config.yaml
encoder_widths: [256, 384, 576]
text_encoder_inner_norm: true
text_encoder_positions: "learned"
beta2: 0.99
beta1: 0.95
steps: 11400
epochs: 28.7
Rows from block 11 of the image encoder, named by matrix and row number. Rows with one number belong to one channel. Each number is 128 + 24 x the weight over its row's rms, rounded and kept within 0 to 255. All counts start at 0. Numbers have three digits each. After the name is the row's rms in percent of the matrix's.
# convs1: grouped (8 groups) 3x3 conv (encoder.blocks.11.convs.1.weight, 288x36x3x3), inputs within the group 30-35, a 3x3 kernel for each
# convs2: expand pointwise conv (encoder.blocks.11.convs.2.weight, 576x288x1x1, transposed), outputs 290-347
convs1.79 091:109137143145129093122122123113137158126113120152100119133097114116135101097118110088121128109072112186156166145149151118131101100115121114099116142140150107105138
convs2.79 109:140090141113117129133164093090138132195099133081104124114110130162115109115134112087155130071120130149130139080098130141118097137122111119124092116114153120152110145104158090
convs1.80 087:124168134102141066135100151140130139144121154129140113110162098129118103138147144152074160140125128124117178108150101136136129121106136137148131087130125119172131
convs2.80 090:142111140120126170120147111155121165161121155178169130109129130123122155134126156115122120114143121151131124178096126161079133131135115140112132119100087110157112189123110121
convs1.81 088:153116118115096137105160147171133123150112115138098142108094128114140069117130143120146139106122113142153115179116136097101126140111148146142119137086128133169164
convs2.81 104:091098162159183160124118116150147126163102119136159119115090137145135133142152130152153177120140133122143146123120125133126106116184138174163108104131156112105116107167180103
convs1.82 086:118129100125129140126151132128106144097152136131119151085102106178176144135208127098122120137164159123132082158104132126137140118113145082161134173164104128146120
convs2.82 099:145115153137032139146153116113132119084117159143163109106078159095130139137110141084113141139143137148157155129131113113127153111096137108112108123157137118131158205105140100
convs1.83 101:100114127127122148116099144133114128134136124135134120127099140113133133095115091117094146121166116142069117132097111131103161121146102074107115142143091169133101
convs2.83 106:098119152212137131102102120127138156131121116107116121155123093102112116097134091157132135118106114132138145139145152111129135136143135159139141110163107144137127099132136131
convs1.84 088:127135116110144137129107129107125140143138100107153144123104142077120134190123106098175162079137146133145105142136141120126123108133132118121115104107136142143121
convs2.84 099:137106172146130165103114167134122135167089122124094123151114107090125123123077141129141147149114135103085114147082136142111143166101127115163102108172153137089148155156141125
convs1.85 090:132120144110126135096125111135127120165111133108145110188127186124117126114089114128143142138092130128112139143150157129118154099117127095118155115148093159141113
convs2.85 097:133123118119170150113118109154154125152104132127130139094131167143123115123130114121144119100141131139139140147138090114133139093162097121113078108110119097121142153098146135
convs1.86 080:152109130112149115118133106123148150124129121147120144109113105109110145118227143175095131151103139100163097121152117132123109119120120164117143151106137092166072
convs2.86 088:137129166104110131114126134149096124133136122141134189086136115122127141139132123134120134130147167109110131129111069088108134159184100164135122087113106127131121127111130160
convs1.87 091:108104129116148119161144119137157111146161116133131134186140150110169133095116107111131123165124094119103161155160108141147100124130110130100126114123120154145142
convs2.87 097:167105133114129077147120157095147161134113145109104110126114162156160133142122145112149093134152132110156179074169092125137097120100156149148125115119144129144194136115184131
convs1.88 103:117136116135117145116131113140145153072133138130120130052116109157179147198147219099087154124168098103145108123134164093138122150123146099087133159136123105141122
convs2.88 116:154121124112122119158148164126123131139130119127134146122120133150146111156131157135163125184168130105153134137179083117155164104118099149121122121106139125138160173127154148
convs1.89 105:100157149124107115155149143123088113140145141094092126144096118142125166120139105110129107132109156110152140098148164137132104141114126148125125126104130125129121
convs2.89 103:146131146121124169137137157123149104135116116102097142114111133144101107144123124098128119123169123125134121079109092079135156119137132075093136120137115115109139129102099104
convs1.90 092:160126149119119105149156148123119141129145156116083108116088111168101160109086148154097117117128112137154138107154173153134123147110129154148127122107106138141146
convs2.90 102:127165158159127128121129126138124125166111110102142119150100110146136109120152132154136097144163118095119117122082117131094153115131090171077113095114103093158139115136154108
convs1.91 112:135137127120139151109146135134111137135125088154116147126108114159132079130127129107162154108093134120128157139143111137125136121140136085133179116129151129137105
convs2.91 103:131118134124160150153102141137163120170147124109157156129113148135148129163087144097129072144145152130152163146112083136124135128127090132127104138120158113118100154114131117
convs1.92 080:129133121147137134139121117172160149118127133113143119100202150119110121185191104181152104099125167175133102137122149131144114141125137128177166175128148138151114
convs2.92 093:116108166098089124143183087129156136088142109154131111098119109118120110151113127131103095117123146120113123124112119098113149111110094141088108107122100127125120123132136128
convs1.93 097:092085121097169133133164144092108160164122126113143118121085073158149149118089124149175172085078101108167129147161105131099132146140117078100125114166112125121143
convs2.93 110:126122136116086110131151144155163140135098134124101126085114113117116140125127135115164128150125145111163152140113085118151119148187097088127120158110151118117131165142126139
convs1.94 092:125148152139127117141115133097103139111136134133155093154092113161145124057189162093177139123154123161129153129110152130131132119113138168163113096148105113112168
convs2.94 090:131090154155123078139119110117125094163119153109125146092141120105120110136154110131128101091120145135140166118096111136132128154155106162079144111077098111107144151159100143
convs1.95 116:090156110147130123126114116102153168088139132136128142116152123097081111175181147129143127131127134139155148099162104109139109137087140116160145169105134100172067
convs2.95 117:144124150120148130111164093141142120121137130165139131079106201139138170149108141096156129122173159103154167122125090143135112095140098138089132141104136098121129120139121137
convs1.96 073:144115149131137135127104141118134103123117151115165090109094089116120120115138142175090131091155184134100132131134115156151105128118128165127126146085145156109157
convs2.96 088:107100126118097084132149113068154121091125179115113102121148181130130083138141106112132097100154147119101137119115141084117165110095107160096126167093112147136144158141138112
convs1.97 096:141163129167105134089104087133151127123144112122154133140148130111147138103176152105157128107104141166149156133110105127122141134138138154119127123117183102116107
convs2.97 104:138137101097157174141142088147114116124130126132112122105100164128102133149137141141142130141153114149110133122117093123129095081124084124136104120110110137146175138112154125
convs1.98 103:129147135119119143134133133125144144101124134156119147060169109178047141135158155073127135144124116109168145119131124141102131129134129113179156165136141114159119
convs2.98 107:152099161088151135122160123101126149120115098137130120115118122161147131146142160147154102102125153099123140131140082143130123151140115171064148172107112136142129124115114128
convs1.99 096:125132142134153096111114120172161112122095140151155129176183160133093107105120106133105120119128163194079131141096153110143104136115124113122143146173138113135116
convs2.99 092:097111120131154125134114141144140102125113122115103110155129127119136106139165117127095121099116088084113096198145136121123144124108077144101124128133113089146127089100111106
convs1.100 083:087136117136096107135114124140142141134120152128123117121131116096054091161142150124086132157117109112137160121164149123128118143122108165089132149101076087141150
convs2.100 085:192125120119110147160120144124109179136149092153134120111120125140173169121119148127155106142108157102156125168104099135133167111119103181109109121133139136128111127121120169
convs1.101 112:102116155147119115140138106145112137132122146104141133123123119094119159137122166169094105130124116163120126125128125113127130111129144153137136144136111119148110
convs2.101 104:112114134124134150145134144082128151145084115123186096140119159125110127122125117095123130111120129164139156131116082125159094110135079121102109084083113103111118111180080109
convs1.102 077:123121134113116159124166131086175146131116133120118120179150128105139112070078097191109125126121121137161141149111137109118125133113135139115088139150158162180096
convs2.102 092:122155160150147122113103146117157116182133103123131133126105117093135133115127106176124088121131088133136116109109123154119095164089094122109104117169097110082109109163186121
convs1.103 085:134124134140133130121144136085137119122126092151089153056116069118139163140169126179170187161068185135134095101123110119120110117149140160122163149117139129128109
convs2.103 092:137118130137057111137125115147118109131140145103152130142102142132135116135128141100149111170151158096088141162129146119134125154131104133133120141129145153081141149106153087
convs1.104 099:143120105153120120148115124125167151100164125130136103115129170102178109108122096154136141149123129111095154105119153102126159134141147113140103124155130108104127
convs2.104 098:112100137137088127109097118123127146144082098130104145161140121119115109101118129098103112108112131111104101125140161151094101138153110169112124120170162108141137129097115077
convs1.105 102:128111133147126138128138121154118118112154124122130132133123166119106128152060189163119118132137121126145147135112127106124111105139146144149121175125157079117115
convs2.105 097:144110108121163146110111112159148122117109154095162158126128169137128110110081134085197108088131143126139141148148087118157114147113118149096098128100163115117095158138126130
convs1.106 094:148136124133106128148132098107139117082127131134126136071112102096104187146149194235095076108143110148132100126105136127123151137108128163104145133071132136163128
convs2.106 099:150128162132114105146128129086140141133146129141137144133139129153110122134153142137163091141141149137120167147109139152153157131135148174147154137098106101119127143131109161
convs1.107 093:125129114113136122124121116134109122123123124147144125112152131111066100105108136143116160106105095146126098118107117145134169117112115141130185066086078140112129
convs2.107 119:137147112129076084142164121152160135124142194154126160118081142145122149142122134122114127078126082164133123126141110125122082129075108116130112156086114148182133139115119137
convs1.108 099:091133115126064089135131090114133126130119115134141128158111149114150126120114126124116093114161131097103138072096122093118091159160167124091150119128116140148140
convs2.108 110:102111123129168127112114128152144105117147155091130145125125128111077101093113096162100138136119106127087130091174149090123149107116121129085128119138110122109122150116122102
convs1.109 102:064156099107189177052129237126117126125116109114134113103124117124129154119139134176137113122145090170138106138160132111172130125102130159131121115141125105113123
convs2.109 101:107138117160128129133115134118129134118144156115146104125133107156143128139118140120137070144112143119131145164124143138161118099080160134143139123127161109079133191085102118
convs1.110 097:081109151159174058158130076143112124166152118112133120142138132159125103105116133117130136113113138165112139098121177094149111174088124158137097115100155085122137
convs2.110 093:123160130117099146116124152106108134132102110141132086205104132141139099111152125146118141161106124126118174135132143105142146117132134127122105123107094114156145147114127141
convs1.111 097:216129094187106069148131170133131101124133143137114129117135130126140153117115135086118174142106134153146134153131152120117100152133132094130133125149095104122109
convs2.111 092:137166110119084145118150162153125084092133105163117111145074149142118110092096085178113143162112136113146177112121094142102122113128130140105137142111166118126096115151147136
convs1.112 109:048159143144144155188129177119128154111112142133116112146118128117134132107118122139134125160124115137151117112132142129146114158123147148105136099150127140099112
convs2.112 099:105144153119126077138085114107112111093136144133158126129090177126136114144122122134109093097114121120122118118131098121139151117188122127134122082117118106113170134120105111
convs1.113 099:111119123129099168116119181135140132108130126118124154148155130112140099134117121150139109159154128113111082098094098155143129129082094187158154142130114125139102
convs2.113 103:114134140139104157138144160136132154095147116134124135125128132134108158128117138144101120136169155134149149120109133091138134127133139112141128142153107120142099126140133119
convs1.114 104:086173084147088122230175151133137143124111138138152136114120136155140121136111133121143158113102155103110144101125092107134115140133160141176164145104111081117091
convs2.114 099:150132094134192151164163141133077148094142160136136159177118111125157148148107126143121121130130117145154146141136114114124115132139160164185175120118133136141175161152140092
convs1.115 118:134245200089082123140142098116129130119122140120133110101138132118130142124137127164131118113124148128091151188178166147067102114109134126132131157144147122119101
convs2.115 100:116120121059113098135139120138129127140140123151134112097068105135127149115132135066125092169132148078157149125112103150147078121149146114164099111112165130161118096146142156
convs1.116 102:173184210097083175137093146118143111120129130109138122126116113114126096120139114134133080098129154150137151181111177146066155111077147124133102114135120131148124
convs2.116 099:123123136118104095128126165171119163136124104159149149154120127108140121133067122111120090120138125127111137115152109148101127106171130110121115112170155170117137136140135137
convs1.117 107:123234120085111095132088182119143106118121159127120128112114131127135119117117127122092155128114114158141152150154196104108088109149109130132131119111150177144135
convs2.117 104:097102122102156119109140140096116130129136122115109084122148130111125118141113138108113153196120103120133124126145146139122154076141112125085150102135079118133138139137111128
convs1.118 103:163117164142136214066100157126131135144133117104143129116095132137147138143119110149120103135142101170119144136148130162138134115122111076088126145133098138123139
convs2.118 099:120110143120136107109131148180145121134141122140115155118088121119144167099114096096143123113138128106146096196102156173112133124167136106123113119115111117136122135152127144
convs1.119 113:085092164063114156119163126138121111143117110133139137129102114134138112140114135146112112111134142151149109109103125108142164142153110164121144116125112115127118
convs2.119 100:124144148132118116114133074088144134164106158125117123156085155142128133115115119130134102101140139141116126116139137142163092115104111122135146120148134155129127182124113125
convs1.120 100:109138158122103168146144099104093098133142128121132098114136133134141102120129103117122144138154169118142148126205176114127106091138134139115104138142122112121125
convs2.120 096:087159151142158113094126120157162124105137146113131178126135151129104125121107131131103119128134122142157123101125101130131122125124143112165119126137113089148099127130133084
convs1.121 103:214113098137127094187069149100106147129127152128135148120107147138135133112105118113133137132141122144144132191141101112128107137143119136117134162119133115098167
convs2.121 103:132063141141092073135136168076063121149132141134162130158125152142171138149157141099132150150136162142127148108125137132115096133139151089136166125178094151137122170151119109
convs1.122 097:242152053184047129196134110131150104131123131125117130073119136112132130128127129143099156089116118154121134135139130147129131148145129120133127104134119096113135
convs2.122 092:133148089133098129128104120156113134068140136157111126139132076121132139129101118122116140126097130120128104134124137129125176134132125143166125119186121203135088130157131130
convs1.123 094:121103116066161126146101109109135120116123139113145136102114095121149116115126120136118130112159107095126115073094129112146123075122136142104113149151133095144118
convs2.123 098:179107125110136127138091146112115096087172176149078169094108125118144191122136126090165157121109123142133103134121131139114120123110110137111136220172124106111083144127163126
convs1.124 103:052112161074134168094170101112114127111107154124103148121139118132112142154126125131082069148125126148163140159115136112147146165114151148130127137120124099117144
convs2.124 106:142120104192121125145120089147183093135114158069124154144085185147155109121128107146134101116156128116124143142123124113125109122101142131094133174140150067086137103109085146
convs1.125 099:185128175144136176018112177137131127142113143103143130131127127133120105152101113144169111134128137136103114106143132097159155101099141123142167169114116144177126
convs2.125 092:133147107133105129128133168119075119112136133158130164139114150126112145137108131133142143155152120114146155103092128102133121109107126159152117097122122132105070148129140155
convs1.126 107:113050200130141131255121049125113135131125118138121122140107121127121135134132134127132169162120118102114187139106149106126163114138085128128149118136110117112140
convs2.126 093:108151126117143155131110086104130141096143150113152123191117099128103145105077131109106134128133119180113122110128107084163131115134159097131132160138143153166154129175115158
convs1.127 084:098160111127032210232161138130131135101122110148119101109114106133145114121117143107103137136142116139123137142129145130130119167136108129094112100136142120112135
convs2.127 084:112081132077110127110130129130143142113133164109225157180120107113117126113122105122119091119102160175083136107143159105135116112116115100100135150117139111105144148130068167
convs1.128 084:086089105139143148110139088131121118143134089133161122109128125108155109107114120119122135120106145100148129087122096105160171141142116132125124123141134101140129
convs2.128 104:148096120113127101126119100131148174122130162133104146089131118107128109109113113100098146083120125108139149125117116139120110111118115136105148117131144123166123117164116125
convs1.129 095:189183057238142109119113110120117103146149126130136116114103121115122105151140147141146136087137112089133165171179171136127149115109140105124103114158138122132112
convs2.129 096:116135155128119117124170155169083139093151052114109106137125074138129143122117122116128144113089124079133135069176119129140143090124153139117126115144104098134134125100093149
convs1.130 094:180142139080124194060148122134116132133119128136133130116135117110139117149156147153158113142137122146136114145162159126173186103109060127137104099115104127144134
convs2.130 097:108131121188097141117117150134158078097135132089083149132119126143107069113121121139125105113119098114126103147142137110118101116073152143141131120117116123134079102131116113
convs1.131 098:133121155127191130132154086120116122123141130132129153107120127137130091143123127148124120150122132080084129128103115109122091104136096131142133104124156121129155
convs2.131 103:106159141117154099113119108136180076106120130140097132121133120141117125119087137105094103113107103114129122114124132143126120120148140113119097200115142120121117170105105113
convs1.132 096:116132141085129114119143102141161163152113125134128105123156127130111141139166112113115133152115113089149144136119111072119085148144137125101121160173169153167135
convs2.132 108:109167094118114097135126156145111108112156140122131118109099115097152117090138088129132105176105108108124101148186127117131135102090103123126127153134147095179147119083143121
convs1.133 106:097126136175194137125086138128131135138126105123144126119120110119113117124117137151146135136111189150106091149113125132171123144110142164176136109131121133126114
convs2.133 105:129124129130137152142099172120124150115161092173121121137179144128136135138123139133113132174129109128168135138152092134183174127123139123178092162157087095106128129142151126
convs1.134 100:103169215118055134105174252148149111120089148135146133128131130118139109124130136119109099152161110125155138067183175133161159123150123123117095127123109128142137
convs2.134 090:129137138133094121119093084131181101163075130153172138134067112114123127106094078153154137067118145114103111104150139108118122160087116133123158140142130121135119103147097159
convs1.135 115:157076073160127148114160076129116142117134164125108133106113102139140136149146143092123144139124140114126140142129119108108153141123108124089132139164112116114126
convs2.135 105:133121147076129144137092062083145143116145106145132143122088133159126137133127145128127140104158103084169143132093098113122120124135110119093158122116123088130107162095149111
convs1.136 113:077176136117089118174091122146109131110155111137144108130117115112125130123138106147162120124115130119130136138106132145113097124131140149116153139117121120120113
convs2.136 102:112122146115171175122088137135118142131130190113138143153117120113123118114114114129115103173121118064107111142126099115171187130147145168106138122127103174119138162102091092
convs1.137 111:099102098143122152108110073138118145132111100138109120138112141122120111140116141134125134130150147108146108139168117085123147128114119122116139126106107149181161
convs2.137 108:154105164129196138131166084168171110162154104128148161093120135103134145130101128156137146099121123114142125108141113119139109097148153115123139189126093120112090101141166116
convs1.138 108:088105222163123125228086131128134139126113132140127126143145121107131112102110118175152110119132131088118123108082119170152159109105112152207148109112104132154120
convs2.138 101:130118096137153129151151171112133175104182118119134138142131101134118135120134143085112077149121126092137132139150097104128142121119144120126110098145132107121161139143128136
convs1.139 107:128120147124112128081148098145156104132135123131136109115131136138139120125124134187094084115113155124098123088092154144155141117126080129162155130127109151140149
convs2.139 101:118109077111143137095115103073128114104159175119137155157098141126129143156154148108142116097116096129139107144102117134157114101091092091115125141099131092118107140178091152
convs1.140 089:081165060153138129115142215126143107130116117135133124120122128132129128124132113105152173154118126149133165138122164138138148146125132136110152145100156111150115
convs2.140 088:122136122150119095138117152064168114126120129139141077127139109090131117137110172111136133148133142126100133135155142132136139115068149094153134141177137130059149119119125095
convs1.141 089:068113082157144150213114131137106147102140135123114148111114147108107139128122125156109119104099147176125158094105110161155123153151142131142128132147088136127152
convs2.141 095:118119143112156116108176154116150123138104143173179149130089130100105147116113128142106144156167141149101123097160129122166126145090122121139134178153159126114156164141123107
convs1.142 100:179052112180074144171127124111155128136139125119115146142132128142151113122124116127132141084127148125128110113120091106140135112163151119134130143158129141100135
convs2.142 093:140115117129165124135110129149122137116129116111123126141125116103143112140131145123131146109124120125082129157128098139108101146097114146095120079103139145181136162093118101
convs1.143 099:135090116111138125223163066126135108131114109120134138125104126128132137132109132120148149133110123098127178070114145126119137110156130100140125127112157147109162
convs2.143 094:128155153123160198117106154120136140151136124147131131138167107112103122096129103093114139185114143133118094128150127098130170122108139094138169122159086132118127138089111092
convs1.144 094:135101169111137153153121098162100093102111122163105135103113112117126134121147152102117166113127101121164129067075103196139085115173167164095138186102140084107118
convs2.144 084:120157115110115173150090084144133150126120132169106114110106100112158162101181129151112134129105091082136095134125099139097128112111134113128102135108095128130136106132095112
convs1.145 108:110159136127094147120157118134142120122121145106141102114131126118136099131134116124117137104117135119141125160081129090113115160066130105155108197019184141088168
convs2.145 092:091163151140134165198129140155102131095164174117106143150144150089189104195202147126148130133118098125139131111096097178141114131191122125151141133114135139151120120116123132
convs1.146 100:105138127105134129159129126110133149134121119128104137147104125157122140090161153134157144123100139140141144073128157084071128209230086095117130144061127154162225
convs2.146 089:087137112173095164133124165130132082104137160133107161138123135134131097135108127187158147153138114126139134164090139154092124152130110097139114125107142121101138151135143139
convs1.147 114:128108139106128118143130138113123139121139102126113124104156071152182120103128165117132116120120116093147125109112118145109130125137093102096161115143142115117111
convs2.147 096:100118145177145110132083145154128147165153135113140134105094141108150107126131131152155123113146112103110118149135175120141117146162099135144108124096080111112186160140092137
convs1.148 100:135108121101140124128133104129130108125134133137140144112168211198131122121097122101138132127143134149131121113145148118183149214123099115112110122121125092096095
convs2.148 089:103137098158117115106076158149086091141141137120077122145151148141157118106147099147105124149112127125087122124114102121101144154118140129132140113145145129125138118143156142
convs1.149 095:144134157144128140108106086125148123095132109141133129108107121118130144097075127098163117148127122108131122112191074136124144186137166090107111118161109135238089
convs2.149 092:110132087122131131171120149134118125156103176089100149119126130138128139131135144173108130113085144100127107090165175127079132126133124120087127133058097131127156105099132096
convs1.150 099:127135087146098144129134118134132141114147137126105127113132160089118139168149134134137129112130141138130148126097116103118094097124101129126158120119120103087166
convs2.150 083:151133136157122117094137172136128122162096118103111113122131138137145084097147100127168130144119144143149134122131106085112148144142142084176160111118165119144107096148094115
convs1.151 091:100137140104124125120113117131124116127133141135135126148127121129122152105139162127121124129164146133131137122210131194172192132041096087162116172161161117092090
convs2.151 088:125176115126119097141140112127127104140113146128122141167145113136139124117138142090142110118162131127114108104080159111057115131089116083149141119124166128101086148125097086
convs1.152 101:131132105145116134115134109153110121146149118131129150130135117111156114113138117133111146118123141113157139208084104139077123143181192136158109138077176121165149
convs2.152 094:109122095129138145144123114116124083142122096131109093161118103106127155107146130131139122107128148117105123147134157176107106143114087151124129139126092103132141121124089132
convs1.153 101:138156137096125154099124085088107107121143126140142150103136131090100101159164117127087139160133150131124135157056159178075204099200094107123133146107149083164140
convs2.153 097:108129105131119113179113139135130138093105139128115130054126142171160128156149149117099143129131135104139089122148110115101123102104108123138148125080078136121126118118125107
convs1.154 094:125122140131132126128142124146128092168129155135176143120113122091126137150086152150110126123113154184128119168153234156085164143068048150186171164063161154139066
convs2.154 089:099096078139106108135123100108136200105123098134122128113136160148142132124133130099094116114133106138139057125124171122054158149155129137089159098092106124158104163107108096
convs1.155 097:173121137134110100120129149095139170108128124168146133078118105137119099139104139095160133104124110111136124143117105095119107170124151104095093078119136106109107
convs2.155 100:129111139125115103122153111088103137143138145080135141136100142141172119089138092136135111121151126136169116091077096115060151094160129103099166167115141195140101112158126111
convs1.156 094:099119127114139138122107133115140143136133119127107167150132147125146147146099143158123116118137144127144103124151100130111246127107125107143133135116157122106125
convs2.156 085:135154131140126118105113131095166133109131117119149098163105095122129116132181133165134140101102100104130083150123169085112142126101113155096151126123119158116130123129119113
convs1.157 116:111149123114136106115141124108118118132115124118132123121105120114139140186123105132127131131146117121115109138123127152117119118088163127136107125125105120133129
convs2.157 090:068072085111100146117130145193123109110168163146134143092125148123130115108128095131077139118166102101119126161140171179108130133122133081117131102128135139141148141131152107
convs1.158 102:113139111093123140140118124097135124114145135129121155126117123167114133142123144126142137133161116119107125085108163134114158099128111202072143068111214119096087
convs2.158 085:085137087138179086160137110132165107123143112139133108140113139132168122174154129101090157093117105152167120115100123120117090145128121102168121139151136094108133162137124137
convs1.159 114:136121122106136122115130116111137109144102122121145147145154137170099108131111155115114118134129128115122139112122138121106160139104114123150139086149081118091127
convs2.159 090:190133104156116076108151101116139148114183164135134136094121172119057089105074153154142134119112156135137144120099126146175132154169108121143111096126158125099155141115141142
convs1.160 106:144137115114124131142121103119122127130116107116122142118111122122099135119163112132114143136117147130107124204077176154146153078119120158089147201043177142114124
convs2.160 091:146166129146124156146135143116149116100115142130131125143122100111100127131163124120150129139090118132155147148087133127094146178109161141132100138128134149106079159099138106
convs1.161 103:113114128129113124163100131109149157127128137120145139100119112113149099146167152106138142103150125096129167144138155094106139055144140140115149145133134099108105
convs2.161 090:120131143113138117132142129118135150145119106132103131134144114127107152124139154130131163146143161131110124175161137111117154132162161121145160133065120129132074118160079095
convs1.162 089:151120165112106132128129124123119126127100116182101182123107117124140086121156111130121107144097134132141149170083120103100203202111149130069095147134148218111209
convs2.162 089:112121162143108152128116110150188140109168163173106138119105130148144131111226147180108121123130138135124089091136186139087156120127154129143148108109139130155139118121218145
convs1.163 081:119108133129143124148129138145115119135112108130106120095137123113158128142098146108118124123100119145147143148074148124093105143164100140121162196126139178112190
convs2.163 078:098126117132112117143126117104110120139121093099108117143100133068196078142194123153150105118114077102124090128143184110155143119104155168116117114111123106143130135128112130
convs1.164 095:126104148110132118106132122135124115132123079144132121144096088141198152132161123147115131118111116157145134194126147135110111161120123187142167077116111148105152
convs2.164 088:117129121142151113141153099109103085159169098113111089126131112112104105132123132105130093066103144151137124117092129160119109131107140136130103115110129122099123152103155122
convs1.165 113:138122131130130125157110148154104122130113108129122141129102100171107118101138193149130141119116105132118158121124107135097115144124175130123144115123105081095111
convs2.165 091:138128137162126107121127142109160119124108126126132090128122116115100125078119105118118135089112108095118139129143112127147079124141092166115110129110147142116090133128145122
convs1.166 089:107145131129118110148134114122135118132131133122090152134142145115163176169118143118122119127150135115115103103075154142128110116137112098103105127089117097116080
convs2.166 095:164155106129122142117133142141109151111108137070132147164166116120044079113132136136089109150084134127075086091137215138095140133105159136164140102129099146154114137124137106
convs1.167 096:124128143114115122138138111125120118135120119102106140105127115092110160148137169119140133125098139134140130122146162073127122114113117115110100169197145104097080
convs2.167 090:123168067101138144112123116121113143134134116143121115101126109120120102142113129105202136107120124120150108074115116144111122104105132101130116118117124137165110113141117134
convs1.168 102:111099116106153131129120113107117140145122132158143121154128164133135129114083112117118141143118167129138133154080139158096160119169142198140117131164142122102126
convs2.168 089:077105097165107145134108146110093102127118077137131106110139082130139126131129139131067142114113095140128132086155174100125156138100131084148077154097132144118098093121124106
convs1.169 125:155133150119122129114108126118115122140116111177112107139136123109121131140153149121121092130119111145135109099114094149133128172128090170127067155105070096071082
convs2.169 087:114109132096158125103152101107099107125085112108084138125120144128102126123145139099109104116097170097144129143156125096088144132075112137158144162058139114149108115061116167
convs1.170 092:109148134139101154117123128137143144110139106155118150159104099163146123124155152121121127146139133133120115094167144153105149093109117066140120152163224103093127
convs2.170 087:057166144145134153113058065113126107181137118129123127139139085085133111141145144147129118144108093113123113181119171163078108111151139105129119098123133106122144101131138074
convs1.171 106:136136124119130120117118143117127101112098166120127140119119154126132108127107117111143142117113146131166098089117171132055168141214093102071167131069177189158085
convs2.171 091:157110121152145122155127145110131116120106150131174141152091155130132120111115121151142130112175140095110167098134121146138133142100121115122091157121150156113139163138155153
convs1.172 114:175136149130129102126132106099124128115132145118096127124143094156131126130146148114118120110138146098119156089136185040133163141127150068117159066137141092120153
convs2.172 089:096151124119124117138126109128135144148097118110145140131114135130136115106164146079080116107138150133156129108140134144110100141131142134111116100130113181157077146125081141
convs1.173 107:122121124117132137152119127113108131160140119140111140153110126101103142146143130141104137128107112140112137118110139118090143108122153079056075191116148152195209
convs2.173 096:117148116125115151131130141149180118103193122115117145103096109101103136117144144182089117108127134133124157137121172133117084121105086137092071101123114113177143074103147125
convs1.174 104:140154187144149111109137128142133101150131100123133124112130087129159126132094141159088129122171100113134109189081140127127119081090181200076201109169060117106159
convs2.174 088:092140113117122098154139131133092112123114108136091119146128152085166149116132117132149161125157077151168100143148124160110129143116125131066154131103094154103132137100101137
convs1.175 087:120160147135120155112137121112125110139130146110116145138134125110160128096105082115099117121129123111145121151118138133125106106104125157195187147174174120202112
convs2.175 106:121162128167117111081096143137127158139113143072125136163131106100104094106127080114086141115107133135108125094125202108111132138121133117110126127106123158146146119141117128
convs1.176 085:126171111116128121134105104144149115091165159123120103125119143128145126096162141112133111117175139117112104127134114096149148141124092111090110094179156182095095
convs2.176 086:098157125135131147151126165162168120119136139145105159159134173100160156169145151141105123123141138121128090115156164117113104123127124122173120132089136125138120130102106104
convs1.177 104:121100132117117140136132138113130140122115116107107123163109128158153164153146150125118116124129131100131138093127128131105119111122126070065058062098097094085148
convs2.177 096:118169097115117112106124157118138138099158135117107145170105101136135135094135070142089153154084139134145177100114175100136136123090159129158149127150139109142126088108119123
convs1.178 113:106116131153125132102131121110123127108147112110125161099199182139104117202060092115111116116152125116135115100102130069139123140108085146114107094131095089157148
convs2.178 094:182124160110156122112118169151156131121161139103113097118144136116129085151122158114190134150146113113122137088106194135184118147100087121127116116121137136159129140108086137
convs1.179 094:120118128137126125131115110159126138130107139127135168124082156104146113123105121129105148094146136139142158109132134135139159152153095210112162096122188081155155
convs2.179 084:116112117138112091172152158107101084170107146147129138114079132105129119125133144121136159115103149085127162098092201164113128111109110105101123142097100162113150112122120162
convs1.180 094:136155138113146097174087163097139125121121123146134141127141131100110150139108125143113146124124104111124161116128107150143102101122115121150125104105120129096147
convs2.180 100:148088108146059147135110157145167142142105160128111147077112171175177146109093094145147127146127169130142160148136113118097125094104140168155144133131132115148111137108161131
convs1.181 104:073147131157134154118129149119125146105131102112148125136128102120136131153133136121101132134115148143154097125124133141128127118098129109152089123129154118137121
convs2.181 103:133146165087122161151167157103144118126126092141172120135178140162123133133153124162136125123139110117127121075119104140139148138168137124154125125177103121127141081114139124
convs1.182 101:117104104116151133107096134107148131115093140127154133115139115129129109131122119154111173111167098094123116141123171151103129104120128157123140138153096110140131
convs2.182 105:116136131137135175127148110154092139120126122138149147114131103091128096149107175110124145162117135131123149152145132131189151114104129110133124100185118123116131138142115110
convs1.183 111:155095159119134145125130123096121132160126118143140110171161128098116135144117131137160114088124117121176157133152130122126151142141133114183124111144082176110142
convs2.183 108:137157108075162090139140112131194127150059155165153110078167122147141139155141143166129125121160132107155161136116074091110165109159097108089163144112108115152144130096111092
convs1.184 088:132125111120138151129099142146098137110132124107148109129133116133119126131124103120111123140129141130124102110134106119143159107091122144140151118118126121119090
convs2.184 104:138106112106117113139155147126122118147113126140199123083122163135141158135131135097137113113127138140097143156141105136108119147127118096138050122105160123150107126125153146
convs1.185 105:125129098142149140144105113126118151079156135104110104110128148135113151137118094150118104131092118114131167130146119104135139147139126124119149124112146126135133
convs2.185 108:147120138102115165148133120170125128122108113160121134083122164160138166150110127160133109154111126125105138155175073143139163105118123108154090145145112105130128109144234116
convs1.186 093:118165124127120123149117121129135119118125142154154127145120131130121141104149096100129134101150067195074161188098130165127137108139122123102139185076179125171094
convs2.186 084:146147143128115160121085127120136104116110119141154162122117122088174122143146132153157086108124152118124143161097113160123142107100133144167123153118134130123156123116146128
convs1.187 082:156145120123121104100118145124115106130140122123146129119128085156139109129121125162102144174156143164154108108150147115118130136129131114124136122094126122130143
convs2.187 087:141135126127085155127139117105108112180181124087160125132131094149152136123089139094117136116118160102159101130121113145134095131118151068139151145148133131137102120123113120